{
  "model": "encoder-decoder audio transcriber",
  "dataset": "melodies that start on their tonic, played by one synthesised instrument",
  "spec_augment": false,
  "win_length": 512,
  "tokenizer": "char",
  "vocab_size": 20,
  "encoder_bias": "none",
  "encoder_subsampling": 4,
  "encoder_width": 256,
  "decoder_prefix_bidirectional": false,
  "momentum": 0.9
}
Rows from block 3 of the text decoder of a small encoder-decoder audio transcriber, named by matrix and row number. Rows with one number belong to one neuron. Each number is 500 + 40 x the weight over its row's rms, rounded and kept within 0 to 999. All counts start at 0. Numbers have three digits each. After the name is the row's rms in percent of the matrix's.
Before each neuron's rows are labels from the 100 texts, of 14976, where the neuron reaches its highest value: "tokens" is the input token at the peak. Only what is clearly more common there than usual is listed. The data: melodies that start on their tonic, played by one synthesised instrument.
# fc1: MLP up (decoder.blocks.3.mlp.fc1.weight, 1024x256), inputs 0-85
# fc2: MLP down (decoder.blocks.3.mlp.fc2.weight, 256x1024, transposed), outputs 0-85

tokens: "c"
fc1.134 120:501480468450473533472480473518461464550581524483467526507447516482510438525504534519464545554513490486457483515508522470427480511471544493463538502486442426484444479465470546458509522537481551451587486503515540482481570436485564418548476465515581385563548440
fc2.134 117:503605504468463600433480505469523478502451493513491508518549495494577500523474431488442518480500499522558541543480515489511517487439460591544471460526479506426510488501530474469501444403476506503497430507507481471500432485526428475539479476455475467521514436

tokens: "3"
fc1.625 175:511514519542475525505531597519498468452502490473499516479500471486513543535579458464544473519542478477515520570385527475413584503497480466489470439544472493555450462522550361545536542459546513441538555521597500443553491417592495483479456476544471454521426479
fc2.625 187:483542532474479525485543561502501507517494567525477506426480453548490522491506483447573501487512462464549519561462531495511532490521489505456564508535625521515511500498533467519527498444496533513510519467592454552601510505608495364484473489472524437504488527

tokens: "d"
fc1.393 126:534467452474544452501535507504520456454489478440502457559468492524546412479459532497520491425459538475594513561514408503500555487465561520499488528513483545461471499471429410530415564501559483499517469521462528461471534446550444552524558452452574482457521519
fc2.393 152:476498421505517526549511505542463456573446488519529532488481538555490460520522476496487507460485481454436510411563514484472537542498534538405472501488508575494501443490546558593530576548545508431528458500484482478498487455561461460500516484482460563475567512

tokens: "4"
fc1.116 104:477461509439506500573560458456520483452487524466558482484494524443480504527514523475481457480495564461500515496515520509435507452518509405518518448514528510499520480428516498453477504514534514572450592466488524513476522549511576519512464493555511456550546467
fc2.116 066:529596489574524516454425498560464504567482471487465524488504501547541483545604436525542585520491438549494501493495446468584454559510505535501506519534478506530505487541494491474514437504455481447544434525503443471488448524511473485456549540488526534483458506

tokens: "f"
fc1.513 066:487452473536463378507373511500511496480517515542521536521458507530477493465526555489519524547528547521489550595488415526526465548470526488465434478457566451498436494525453538509492515526511547536496507482571551531482481474506508488458569509504483538524427457
fc2.513 066:535476487546477496435687477494570474539555518491448524504428437558578515511580471466516426500464504525468527476493539503461438438469499479511522496524446502498453534484498514542475552557521522541456509523488437496460517471541568443489552446485518506537519474

tokens: "5"; "4"; "3"
fc1.621 057:504483494482491476491494528468450471463474533456530544568529550525520436531483458465516499521518471521488431557429537518516460553432535490530546500485519447584473536396414502539473497429550521489465569552560503633482492478546555495445446491463526531459418443
fc2.621 058:531521399510554491504527490509556470521478520525481478527440496441432497509516522582524553496476449492462440493524493470503475431511476482480557549521443519507510438541498540450554467588471554473541442440484454423578474586536533520535532398492489585493538462

tokens: "f"; "g"
fc1.645 102:468505552515446455590470561561600399496496552510494484567501455476542479502492528505481488470431464541484461535542495533524418507522523475466549504505505487493463468534529534510548504494507531515454517478549455453559414525483425549551534466476474498441525526
fc2.645 095:493501486475496512494491521477488536464531477533496497485513515515473554512414605517501488472568513486515516497481569435486509472471481462526507460532615504512542508512532456529446488442504456478555497483378568520528496551589540505502510503514469473511495508

tokens: "4"; "3"; "5"; "6"
fc1.163 089:458460563404503494494531539584540572409492495555544516483476515525459562513499534532461459461503492535468534449444450421504551490405453417533483478407531481487571529469565437518500540552490470485411501524508465490544522488471459528495435536498425528504493583
fc2.163 099:541478508478537582469520453502483497477480526495498482455525472506556508464478449542458527549547483476535507508535478522425530477515506478478479486533457436491470486499412527492484405481542579480504424523487488492475543534619547567499528485494436423499520454

tokens: "e"; "#"
fc1.161 074:515427545514533476446526543474518450573463495475506511523504534386397522474528537516474531488532532464534480558475453482463539549458495568459483515519508490507609513567461483499482528526450474467528526503442490564433506528478389506475460468513528539554465582
fc2.161 085:525451587507502560529472459521488502482547476509456471428534541567481412533544504478494527526486441566530476477505497523516497468481537468433498490509429522570570438509547505392508480552498512551485495505470492532447556471575544541425478424526489518413495495

tokens: "b"; "#"; "a"; "d"
fc1.17 095:554450534538546533497555514543466524535514496535433499558473537448460447491448444543480551492479475561542475547485504492490525501536504522409462518491501527507485522528515519474584505480474532447512503502456517446488558492466489531514460515518532519559478510
fc2.17 115:517549467548579540462565480513507512510482468496430553486535570513548521539483537433564477525525519516533473509503549499492514516527437414518509475513521499479493568472464480409517558566433483535547449521474440474481449515540614527456425567485543580529543415

tokens: "1"; "f"
fc1.77 065:499446478545496477506482496467427453530474473522541514424429500461433530441506521565489494517503472514433477548457543506540510498503525488455591499537472475559524574497505556496506455571577563562546529558526522486545513504464536480434511507520490491477511520
fc2.77 067:466473511530445480540451588558525538520551424447467449554548498511527489451535465464513482449500517540548539494451441511516511483459510496519561499424524534514434479595463469538522496486485493472507463522489494535447476568606516484518472461480543541444490527

tokens: "5"; "b"
fc1.215 115:471407484503516511449457508546506435544546455480575521467415457483447512536470532466488507509427509533520452562502532475534466500536473528494494453494512536459471565487412571518555531472582471480488508478477535455473493460547562526535523528490551558439478458
fc2.215 120:559462547510487579460495544436553473539466483497504522505526508427491493506454551529480520469517445529540482510557486579464461487518529481431473457513527473492477421487487495528514517507569486484485499490518533499530500446556506541481545467507473444517503480

tokens: "c"; "d"
fc1.252 122:470508500506476503447504540480482484506518484503497511538490481488513444525551598447554539532557593536475585467521519490556513464527452497498507538490408508512443489518487486503523513489527486562542495547531484418462503478514522512549410543480515507528525474
fc2.252 132:466528459507450425491456552451487506462490513516497488478604537540459567398469513535476485415490604559515479499521539458501532490515518529479546492459500555562497520455511475441483492462545518477476481533508518478487436560512538458454494494564499470490549496

tokens: "#"
fc1.737 065:495524475506512492569455455475552480482471532473497480449505532561425493449460466563513519543558517505534570443439461519490563480537530476524549507518504463510516446540446461534503498511545543542564461446515489465492501515526524493507550549570496516444471454
fc2.737 061:486439511513523448532472466501521537548578452489509569495472575554542488531517517545524508508420544543494527530517476583495504487514507425400541449528431548553524567421536472545529503513511528537525528503508548444506423500481447473471539484442505482540511543

tokens: "b"; "c"
fc1.591 157:524519523509513524489483522585500396496536503506424453479461460479569486594445538474546541541480545442485512554488494469449487476551443447471507529439481505498527448446545536489471528514519514536467475486569556511483510530461472479534576530550547529473505505
fc2.591 166:556452496506475466474487543497527490519568488550563498478492509502512534505469572473580498522424512472503454526496531553422582432476534504497471500486542492445500523537426494584465539479564464517489508503493499539474442466577411474533440472514488493511511547

tokens: "d"
fc1.243 062:519474451508531464501486437519437533516419496435518582505468501561483514458516488472541555403515546461561502497435511476471562491512547566482558488491496401481476495512468554493527534514587596558461532483476521454389483551472511455510500425556485508478528471
fc2.243 056:445497491500483433452488481457591486505530506495427497491519594438464484495481527478543550446420492578491580550495504553511552460536502475522492488478550580533500532493472400522475487582470457523580479484479493424502493555457454463470546469431573519556518555

tokens: " "; "c"; "2"
fc1.545 136:499472495517430527466495557583440423533501440553410420413492449557448504504515517512514518539488548539497526461478465534487463488525507493571525493444536460518448489447452525512528555510499494490403520512476418491448437482495454568542526528553494513559461531
fc2.545 137:472477493454469461490488527464537511446481511509467489599588490463461483560457483526519502454482561498479524484473486453512520500461518522568529483422518593497403510516498524462485495494506544433529526495555509501462517504517504519519569536573566466513498479

tokens: "1"; "5"
fc1.762 084:440517587549492484561508584511475476455507551485503514448477491532480470526566517515575507491505541487480469506474468496546466460520544559509532501481511511513468518453475482516450483493412539492537577541549587531575497507487535449535506456540518474444511583
fc2.762 075:538493537433526441493479435490517484482499452414452431421502470521451475467537499530491508484558512522574486531387512475482493484510530492530507468520523533529499518567514467459468488483514492558541561519505539558438439520552525521519480421432459571431566516

tokens: "a"
fc1.379 119:505503496477479478506487460538548513504511518538569479487568431460464443500501497516443552524471518489511530544453466439443577511537494521488491456469488499492446560462475523473532526489414501523415549463536507515522430550533529507466513576536540543512571477
fc2.379 127:497506460444494441504539543493503476506548493498548511556540491476513478528500488451461404541513435529487520555427457490478549520428523507514568463495529545538537530500474564507424561502548530522490503410397590486540524515530489520517480524570454507477507450

tokens: " "
fc1.238 091:549500478516567466484515460522505491513519491476514511446577404508575486458535471436513454524546542447453463493484446514484397509459493481516480486530462380510509509462516469470539468529467481527534536463530523483475457538495518485528507528461499428466533536
fc2.238 093:473509500577440588552473467446494543452449515494511479456456493521433444547528518500576519512451395484556524474447509521536547507498491487517512543489481520491424502555483564407497506520481513479449424527445517465563518484487569516507518485526550500493509462

tokens: "2"; "c"; "b"
fc1.68 101:435531561583530566434475496555558548451490498481422633549527491514504530500481443480479447436492540497472491550476494462469525548451493459552437479524483498487466467510499493499495546505450451516438479474512490472497535495457536563494480508449560528497498462
fc2.68 101:537482463458402478556524488457454434504495473511523506525484481511476403455554456531536465493501562478565568536511526522571462486468502591488571448452504531537506438528520498469482551570529535528506520460520523453427475505542526568518537488513519544500511465

tokens: "<end>"; "1"; "2"
fc1.686 056:420503499447516489502477484534520485507505554497489500474487493467497467397457439492496474452465498561525474552498549469547432537472506535517483538521434369552502531495500476474500521499527567499473455570505513544469491538468518476453483492557534473507556473
fc2.686 055:502500470512484533496535447405520450490504500511489551514508478565459495539579521535540489472498522448452458426450373501523457426610565488458523505555529625496507534490494473515523475462506424460538477482436531459510467493456475561524495395469516501526426517

tokens: "3"; "4"
fc1.273 120:590504507500503481478514502395551518506452461543540504487518482504432535517548424511521498508472538574536547502438436464586572577456444524576469466575458522502483564501530473510495537491484449467396482490478533509526530487548554484502391485534473459495571566
fc2.273 125:541455541475557542555516469426548476480467527468446527532504544529583523426559478540483498518500521422430541489513433559498465509516525505492531415469487451539474460541520533482450470554548522513487459503479461548556472506485523484520535440544509525504557509

tokens: "g"; "c"
fc1.675 064:495507575507465492555477486462521449482486566481482587585491467420570546485531527522496439495477520480504545533495509512490473456558502458551562481500465479492443469475538511494487512505479476514507535439505443567546492483521514537528480474438460480503540476
fc2.675 055:539511503498542553470499496501511501492507489507465495433516487591472478539474490532482470530559509505495513458569486470499481522427454529535491493541538461499511487482410539546461517496546513536460461565447496371548529586525522543504497544558509477537464513

tokens: "5"; "6"; "4"
fc1.126 086:445506526515507517509480495489549463484528487410430521514522565487543479527525525503440510498482519540417445500441490523472508482491489464574465502613438507425489481448543450517492534548451494485469567451442572485574543471535470466572553456497496522510486507
fc2.126 088:527573557514486502491440511555464476501540535467510489396471444447452552463515531543514454542480440542511476425535528466500518498536459493462525473439513474551501472431445495529546528542506454565512423525470531559486548468515452503513532461562487444518485542

tokens: "d"; "<end>"; "a"
fc1.145 107:456552501439496463575521491554562584538496472479537537492519426413458574537459538523480518526489468566520536540491422491506448551444512461483455583474519483422493524498452512518462492479490539524472506488525575514522541527480525504545530526457492505490517526
fc2.145 081:564464526563520495452572505450474461503480449510541513491474527559577437446527401541487451472463545496503461449459568481519559446520471517512554455538444509590551499508527487469556477522519503514545517538422381483464512512540459530482537506518532462514465504

tokens: "3"; "#"; "2"
fc1.280 072:571530496478546441476506517559556460528500526503478509580487540524498502492489490596538504452579516521429515466510508469465447507546535509541487559482550526558487460585510461486549419547541507521565485470555562458570478462565458507479466522430493519452478555
fc2.280 062:396493466500484511583512555406502512478530482501472542456477484484478533498523527482483466520503495473476451577523463542509533508526507528397540508496480501498544495470495520476426549462472496441426559540436470551391563499498551523526571491571504545469476475

tokens: "e"; "a"; "6"
fc1.655 063:506544514558577476546467431477513426539457501488453457529512493518502438458498531429546475500483522451539444571540450553494434469518574567553515411516488462527534529540511450501448457428457470586495526502479524513501542506511532528504601504580545479489513494
fc2.655 065:474518523408566515492516503417559533511510552503563521495488507416461561487480478502485509463536548526465548474494564480511540521498444499456515556483519602531507504543491602513513504537516547462535488405500524625484472469494452481510513480451485484470511455

tokens: "1"
fc1.488 052:408507542509527562532503485505536484463471527488424514541495531519542507518538434465483539502502475522434525448551469497498429480482539533540521425590457516489484533584488501493543515477507521556442503420492452456482483494438530483503463531479574526536486503
fc2.488 047:556436487446462589481494501534540521505502498472580510431483510477511468505457487541540476444464463459519522518434547523513512503492437433490541545484584447524487515430515477520432484490486501509535488468515526493500487578505443508484543484585467462488484410

tokens: "3"
fc1.310 039:479502511509564460490483509494576474436472500469526503509507562462531477503494487485511495443508491485489607540505528473501498528516467532492505456475487471476454494529535478449483497445439532535526560533527539459493511460575504543501533494507512567454505428
fc2.310 038:530462553470501451486587487466459515504566543533462517487503512505471537492532495529551481579458491507502440445409486543534455474523556435496461507512475532539545533550477437490507563530488464471511505491473451514553477504438445508560488491475514470494453583

tokens: "f"; "a"
fc1.698 137:515562607522528479445526427494476505556515487530483501449472526497474477453501504446562584487472575553545478529483501501524437524534568543465525460520510521513445510495481505526467425557477499495550461484488415411505465487459436511482479481589423517520506519
fc2.698 144:490536539471485472485438454448527508494476520493551529493501547528485471534489509546528545531439547538440580553425492521519469523477458453517496513527611512480513490463481506500538532431484540489510407527511499516526523505504509572474467537467449500534530461

tokens: "g"
fc1.728 123:538538521591485507599469519491578471499537532476514527568502493490503455421441469380595501536489515514459500543475423490469493529489472566491509504465578501475478452454531544505526516501498462522462476487539424458497515450510510515507475498475400499518492508
fc2.728 125:521449531476514545552492539488560509509414455535577486484517573431532489471478464417527475521468456523535441478571486531483477531465480433555538531562508505510474507458508483531515517494503509563516428541507524504458436463502480484516454448492445497563500439

tokens: "g"; "f"
fc1.529 059:565465574531545464543452486473565481517460557368519524547545488495448472545481473531526532473544541552465529504510490515473508512543484460499507417563501531568493601495478485462500420498551457459526570475480465517495560494525533482395485456437519499460477541
fc2.529 059:501518447450487418479512515497504539507538527630435542486461588609433526471530495502518477554481494459546427437530496505501474485501534538467475581533512457402462392510487529526517523478488469482442495527553525455526530521492495540555510479533474496506520507

tokens: "c"
fc1.106 124:459544502538516513523494519503518462493508496529581552500471470457541536491412477496523469507409494495499506520455484475464482553481558436516500477469473508512511514474450513503478546546552434471544602472441422570477417467529509463513451502518495464482588552
fc2.106 139:499460542498460469435496410502428578524486540529534454505482582545448517440511498487494490518482449509561521484518535358447490469519485589458477536461483491497504571532474397581473536512490531489458427533505528468541562571532502440537542564526489539516441454

tokens: "3"; "2"; "d"
fc1.178 097:539496523515447525525522511535506529471484507533507478477493529534516516569570400544425506501544477505415455435540511558522515465497505518493424464489494514497486528579497452478507496460494423583506450386544503420487416528449527497574506498514568567529554538
fc2.178 090:558437499489477571501428535519411545504435501485541504561541504543493520505422530486506506484471473447570491503444466523468545490470503471450552516445488457509521497497498455477480491473564515451484515519488469534506560558566462455526476452499453484489452349

tokens: "3"; "f"
fc1.220 036:464421489464557505464525525432587501468503459464503481538554440483440548457467555515542499493433552573562477490502434500531542586568430540509463486526524515527465507509493505461455460481490470526477501528554566485466495531596465495492525504543467461539474412
fc2.220 034:585492463507464490461527531494441527477508470464493527459459560476558494528502567513481532539473397477445482482454498455420457463460601444517513498557399503506484482546429519508505480525499486558483465493446416531428509490554484520557520459492578534513541566

tokens: "e"
fc1.265 077:479438479457464482482464507504546561466500519515489474577467473367490522539506531473550483470469514462432480489438459488513552458480476490499479455514503505550553486449508447524420512517531512469535549595481532532499497530481502539493528501519438496473517487
fc2.265 077:451543538435515452463534456464530417471565481560468493482493530526531483430521483510445576540499443451487537533555481474511414482433505514460458424506499501561503520555511507529524476530608565515560483436428489571493505475483452532503480418490414541521452522

tokens: "g"
fc1.435 096:535453501522479533582533531543515425446498545480444543505579548500499455497449497549424597535517464522390545535442441524525500542384505506394496535506530462445443505464584508493497543517424510428474561497501491519458496469475453503615492553526523505485508521
fc2.435 094:518529535533449564502483580504471503543453525490494462568449554443545465422503345460501459513525467514529520476540508507481496518470518502514491541522458532554546450526468514488439464465515482529516466499499522476485483561485494512456423462512477458466459442

tokens: "5"; "e"
fc1.637 105:541470486468522497506502480536508484460536492468429524500555586500522487500510513508500510502416533524448501586517470492516526514487516523529460492527527545530496490518539449440495474465421451533558500557489495587449541476513523454528521493399482518469492422
fc2.637 080:500490483545431486498503468419517507521493497557511473507457399483526532513518508523542534493540492456515487417485532515488464442466471471480480511482469415483496518499514560576488528546553520542471535509508463485544474496513475573472478528584492460504488484

tokens: "#"; "a"
fc1.705 097:450471575574504525517475491480423531589457484460469480519487509432441498490474469522527495464483536560447496476449528556475487489533486492544556501501473521429535566505469542481475445496536499456497473500536510487544486536491519540482525431614503543499497430
fc2.705 112:553534513475494522544577459449529491566553546403530492496528525501424509525505595575500533476572534562497533563499470496509511512498529445466474545542505538498520468485449504499478501467489452498427462499542433472507472529543517537413460511452472552519553440

tokens: "f"; "#"; "a"
fc1.152 107:606482508500474534498498486491442529542470491589461465465403535468542401504547510490547477489474517474473488510470548508488489434505563543538540532536535502549491473503459483475503578447474496536501484544492487552518476435518524519469543513523507516467572527
fc2.152 076:422531469468497457422478489482527458420557484477524497493587430487471585509460519508477510507514468524503493478501425513517499558457454550469481452552450537469491543493544483498536470507536475494511476461501482497449491514488485459517441492499513509555447466

tokens: "f"
fc1.186 079:536554496445469481582503498485507547508522423433434462465462511450550576551497484566509489477513487553515513489486497544531525540476501457533551457527491500505509561509474505510529540396441551471459484565502511527579436473464479498498515516462525501507490543
fc2.186 078:461456503476528537442522513429476471445522474473513502538499560502483523526521511531502454527463457557518489502532553437519523441528510484427477491555536452437455546549499494591449467558603406499489476500508496502518518540556565443474540497513481549455478492

tokens: "e"; "b"
fc1.28 140:531545519495526477456511490504585521484466533444446497440499483452558525506535507500526607540483450508405539501540501495556524496521563586518499452535460514427466532485413485546536536499489542469518513502540429450432452532482501532466479456491502519561502462
fc2.28 137:462453470470539583452538476535486451562419518486498476585549541453464439482501604448531454432514506489486514447570593562539446525464423478531542544465497543554466512517550471532464474489551545515483457520495558488514475449520506473559537463500473444461482420

tokens: " "; "a"
fc1.641 120:541499483521439466535609488524503499477456513565499471503508526474477422490474472539540497508434511459500543489425514545528495488469502520515445526519456508532465522457560598476521471441453556408484455499491460485559565503499479458516461527467462505496556500
fc2.641 137:450397550485405497484479483542493494439508507486432483478550525532532479500456533521590494527438557582501473492484478598480482504485575429543532480530475555526563502478492534434467552463525488547476440573502576547500486518545494472495514480529447467513485505

tokens: " "; "3"
fc1.12 094:527519517527496494513526563472485552532436373516535528473434471491490452530450512526438530515465439481496470499479448574514445526494475560538510445557440508499519500480511535469541500531527481474487462551530500479544522507544531496498560516472514470549472560
fc2.12 090:365562506521570572496474496449493521479600516528489497483522518522497439504449460450487472544483488524576522454457471507495532499492510569399430534443488464551459466508461495467526460476463485549552525530497542469517495464500477468535507525482494500488469467

tokens: "<end>"; "2"
fc1.54 093:541414582561492473412509466460523489534563532493541549540473520509511539545400488536600460470517480467480508487551526486516523511467479507500515597461497487508406503507505484461506480529431486444490412503559402532476528496472555510557491422527463531469545504
fc2.54 094:489471483561569499500483475527525550521427611542499604495494542534473488464514532474563535517483430482475462521483486535495441540493562468498486504481457489506477444489545511530498475469541511528434565525486543460484472486553475592450479560494515544554528510

tokens: " "
fc1.561 115:540561568494560454535493603511475500485537591446498506475499551486540503484438506470555537451452553486503519487518515535463482538498508507568486499506473528403517496509506481510492537516537473537478470415517546447478469578456552470586523404568534488487445483
fc2.561 113:498553456420528499497393596464456575426517570541506488474498510502488488491485450512503492514510511474513474506461512489537508488497483511498472540557461534539491471488426415535504578482502547529624452437497485456387510493513577492479508503470488456531579466

tokens: "g"; "2"; "a"; "f"
fc1.396 120:518505523426564480519513463462611465482511488468519545467502499528454527529495492515558492534480473469606514535533442508523448490530544524446487550508443425542586552474481462466513488474494519410450523528508451532495519528514480486387511524525479463495482540
fc2.396 127:525470498487506503497426465507470517449467518503496462526557411515543474518535460461517467412491468472487537483477573550434521547527478460582524450535569524509501500487500511463437421473548569533508505448538424551486459482507488522528452572521496522551524484

tokens: "b"
fc1.74 056:581545539500473396537540596421555455512542492433436539617551584522532509459466489465464468504489515496596505492487497458473595493437487454568497474467504560483515495432514518477504473550432480497489598553451544568450491527548446477543517489493558498440498493
fc2.74 043:448537425500538558445444448539492555499469489495515490415399433460546500516485525522586514468480562520412509499526517534524446513502595542537451509517474455491461483562441472508513593413514526522542449451561445451488488476468543563476473511509468469546487496

tokens: "c"
fc1.270 130:471487449445513516533410505548501435531472504454526488467417555442556494537503417529547523523527582509493434465568517491554505475525457507479514532455536543464508477387500532481560492434488514452474626472507501459460530561508524481492460483517511481408472463
fc2.270 132:470430447525500495507513486466414522475526459586511603564521523504580497512454479523534482506516465456600492501549478437421533508525533589431557540486529470515463526572469523520486544442535456530439431492494563517522539450577553493510531528456549530468435505

tokens: "f"; "#"; "g"
fc1.707 118:615597527483544546584596510462438455536529463469485450575488514449480447437533449411496478487459522453475450596482490510481431436550498426549472541459507504510545520463437511513429424436481511511497578523491425555490500487465529551486505478541502477499517449
fc2.707 130:481521464453472460514509466594534523570485459520593476471460497488449468510414496514500503423496542544503464408506478500568481510461399516464504498456452508476545509544511496514518485491578465453550498525472528487546505559529519436571534485533523499441489507

tokens: "g"; "a"
fc1.42 162:503506540439500518524499502526429492561437480552431498482504426470502448568545594539532545559498583520456490576523556477523476484531484489446518514403521475499485481466471542477541558494500462427460520468514480473456503593519509538559518585451495564557541513
fc2.42 165:450491526523456438544527489451484549470480486514504440469492420548536527460480594538523499460493520485499445486545527450485531520530536546479468508496524448466479489561541498468414502460560531454479532528549525506476575490483495470478486532557523512536501469

tokens: "2"; "1"
fc1.595 062:476529446426473528504536566459515431490513522442517481532490525486514532505467451491516508506524538493514521446474492460502487432515483520560509431533537483529512463451451526518545532498519491470495590462502468538511529474497539530551494495475548493535451550
fc2.595 051:512504556606520492501545461570473531460499491557519501452482536498413436510560509525492459530463437515448462461551473517501488500484576456469550510492500520479518493508470468524455456542457556551491474460479538468511398503497452430438524553545478437458460465

tokens: "#"
fc1.643 073:431509432472496464519531446535494555475524549550491533495497462492485578432481541495521580528491544481416563465536452498532513475477555437557471541426472592599430518466543520481594495553494503455419568503494462491478489532540505514496508533543481526472554459
fc2.643 079:477552546548492548515524522518514515442559448498448513512520488547488517494545438484508485493460455537600510500496499431513531462499545545474556517454514495464497532593460533529463442470517520501509444503508500488422506379473449466566584506470500500464456511

tokens: "#"; "f"; "e"
fc1.516 050:486491493475520425486521477459469524523487457477542512485498479460457536552499515479435426424492505505490517464413555539545460579525466467502473464522478569472533550566507468526557487542539544510512448493534536502436455450523464473516549524489351507544491505
fc2.516 048:550503519536458521510497600484493489459490480520500478534439424546460445490527499553539643493522520467496542531528489516553520477481572490489494486380506473561461520528479468512505491517489532572507537549461462472475493485583560565501485459447615489386530525

tokens: "3"
fc1.469 077:528525597579537595526520513485548565447524546525516526454525464491511500379549418504484476572457502474503501550504511506497493551469528540439476458544437407575468450510484490427484544513524553498475437437527471527460505507476462496470473500432467505521468511
fc2.469 084:495496528476553446462502533541464465554410511525585548585511496488512418507489607519536448477560461461550517514486478522534482467445569577432504477495512440487573534514485505524505503514532488580572494416483555494432555501581419482565495537502469541461488555

tokens: "d"; "3"; "6"; "2"
fc1.532 057:547494462433614495511459486585480522517436491437522542449466461540537480560439531495507504482468513522520539562475495450550475523486527519486510507478460483500509504566580488486455579496528517445520517507450576511473505507485519485522507467587488493521543479
fc2.532 051:473460525512475481442520530446497470525547461566467459551521559465493459462515457513486555412469538491437491364550434584452486515516520496518488511482456494461492519440482492457527456552469495550486556514556452460507476548528488500471498460468541567541526553

tokens: "#"
fc1.581 138:536457507475471524551491533553425516485434503552467489585479513480442505492478515433448499574571520502559486510458489487543534456522500515515573466444431463531516504562528576495561468439510532518532510450509473552524525488555438556498440529514518547483509505
fc2.581 143:494455467498565502499564514497511456567532507457438519491542460433488463500544520504511506502551484513496516492516539481565525517535443439447512493549503464504504441576534484477386505528530487491515473549494514513529484510450485506522512459507532532503526506

tokens: "2"; "c"; "a"
fc1.357 124:440425543466501524463477511595519508475543451441510538480478467432539531517487543520560481499430564516531526491531532496509525457501449545531584510418521493475399432531468472564518483530485450468509457479485604500401502445499553513527445492495515517462545494
fc2.357 125:517499383564430477482480516449553500492472537510569474459500490489498526491523497524499575501432445488534415467540506530509514513427514584491480445503584468495470458534440494462542480486502531498476444553486573543528525498502489555574473477527433510500513536

tokens: " "; "c"
fc1.440 077:550521518555552470486517517467540563542541562455477575510515542527444432500498584484437472533493441435551481533557482492451420536449479520520492524538514493547462507479455492515516456514498470504578508455534503471519485498470476451508453530511531483567479484
fc2.440 088:524525523514483447509531543422495499512508488476537489590524478551491465537563456530510487473520555449481510543501368480490522538495569510511450490496464494473549477460450512504579485503491481542471534544468502412492528547468507544505477486483521488415477530

tokens: "a"; "b"
fc1.329 140:602472493549490530462562506501549467487488534516472546599502515527502440425560496479478500476450540489452482454534503533453538414466498544437435461533553516484510510536507496476479477573486538478521551520519454495496545488467514540443527532523520510514561424
fc2.329 151:450526523494476379471452511483496569478592549449535480496513532499482485515457486498526556514502545516518569507575522471523411502515507471489510574588513537479535535566560522511417439434574483479490446507514560551464560500511482482521471494481477555499471498

tokens: "g"; "a"
fc1.449 070:473503496480498485518512505480572497465463492551440462563543466399467579501495491508553474510496557472539468500511521565496531498509516478472549448444552422524443501462514441508493468580490476526508540414505497474526446527531515473490478520559455546522447489
fc2.449 060:523529522510474489467549480521443540464483544429542541464455464553525442531527493532509525495486497459437555456510477439493457455492510564474518516579484539492509521482508552520531510440486544428546491564461538557426571503495440508509535494452542463550523522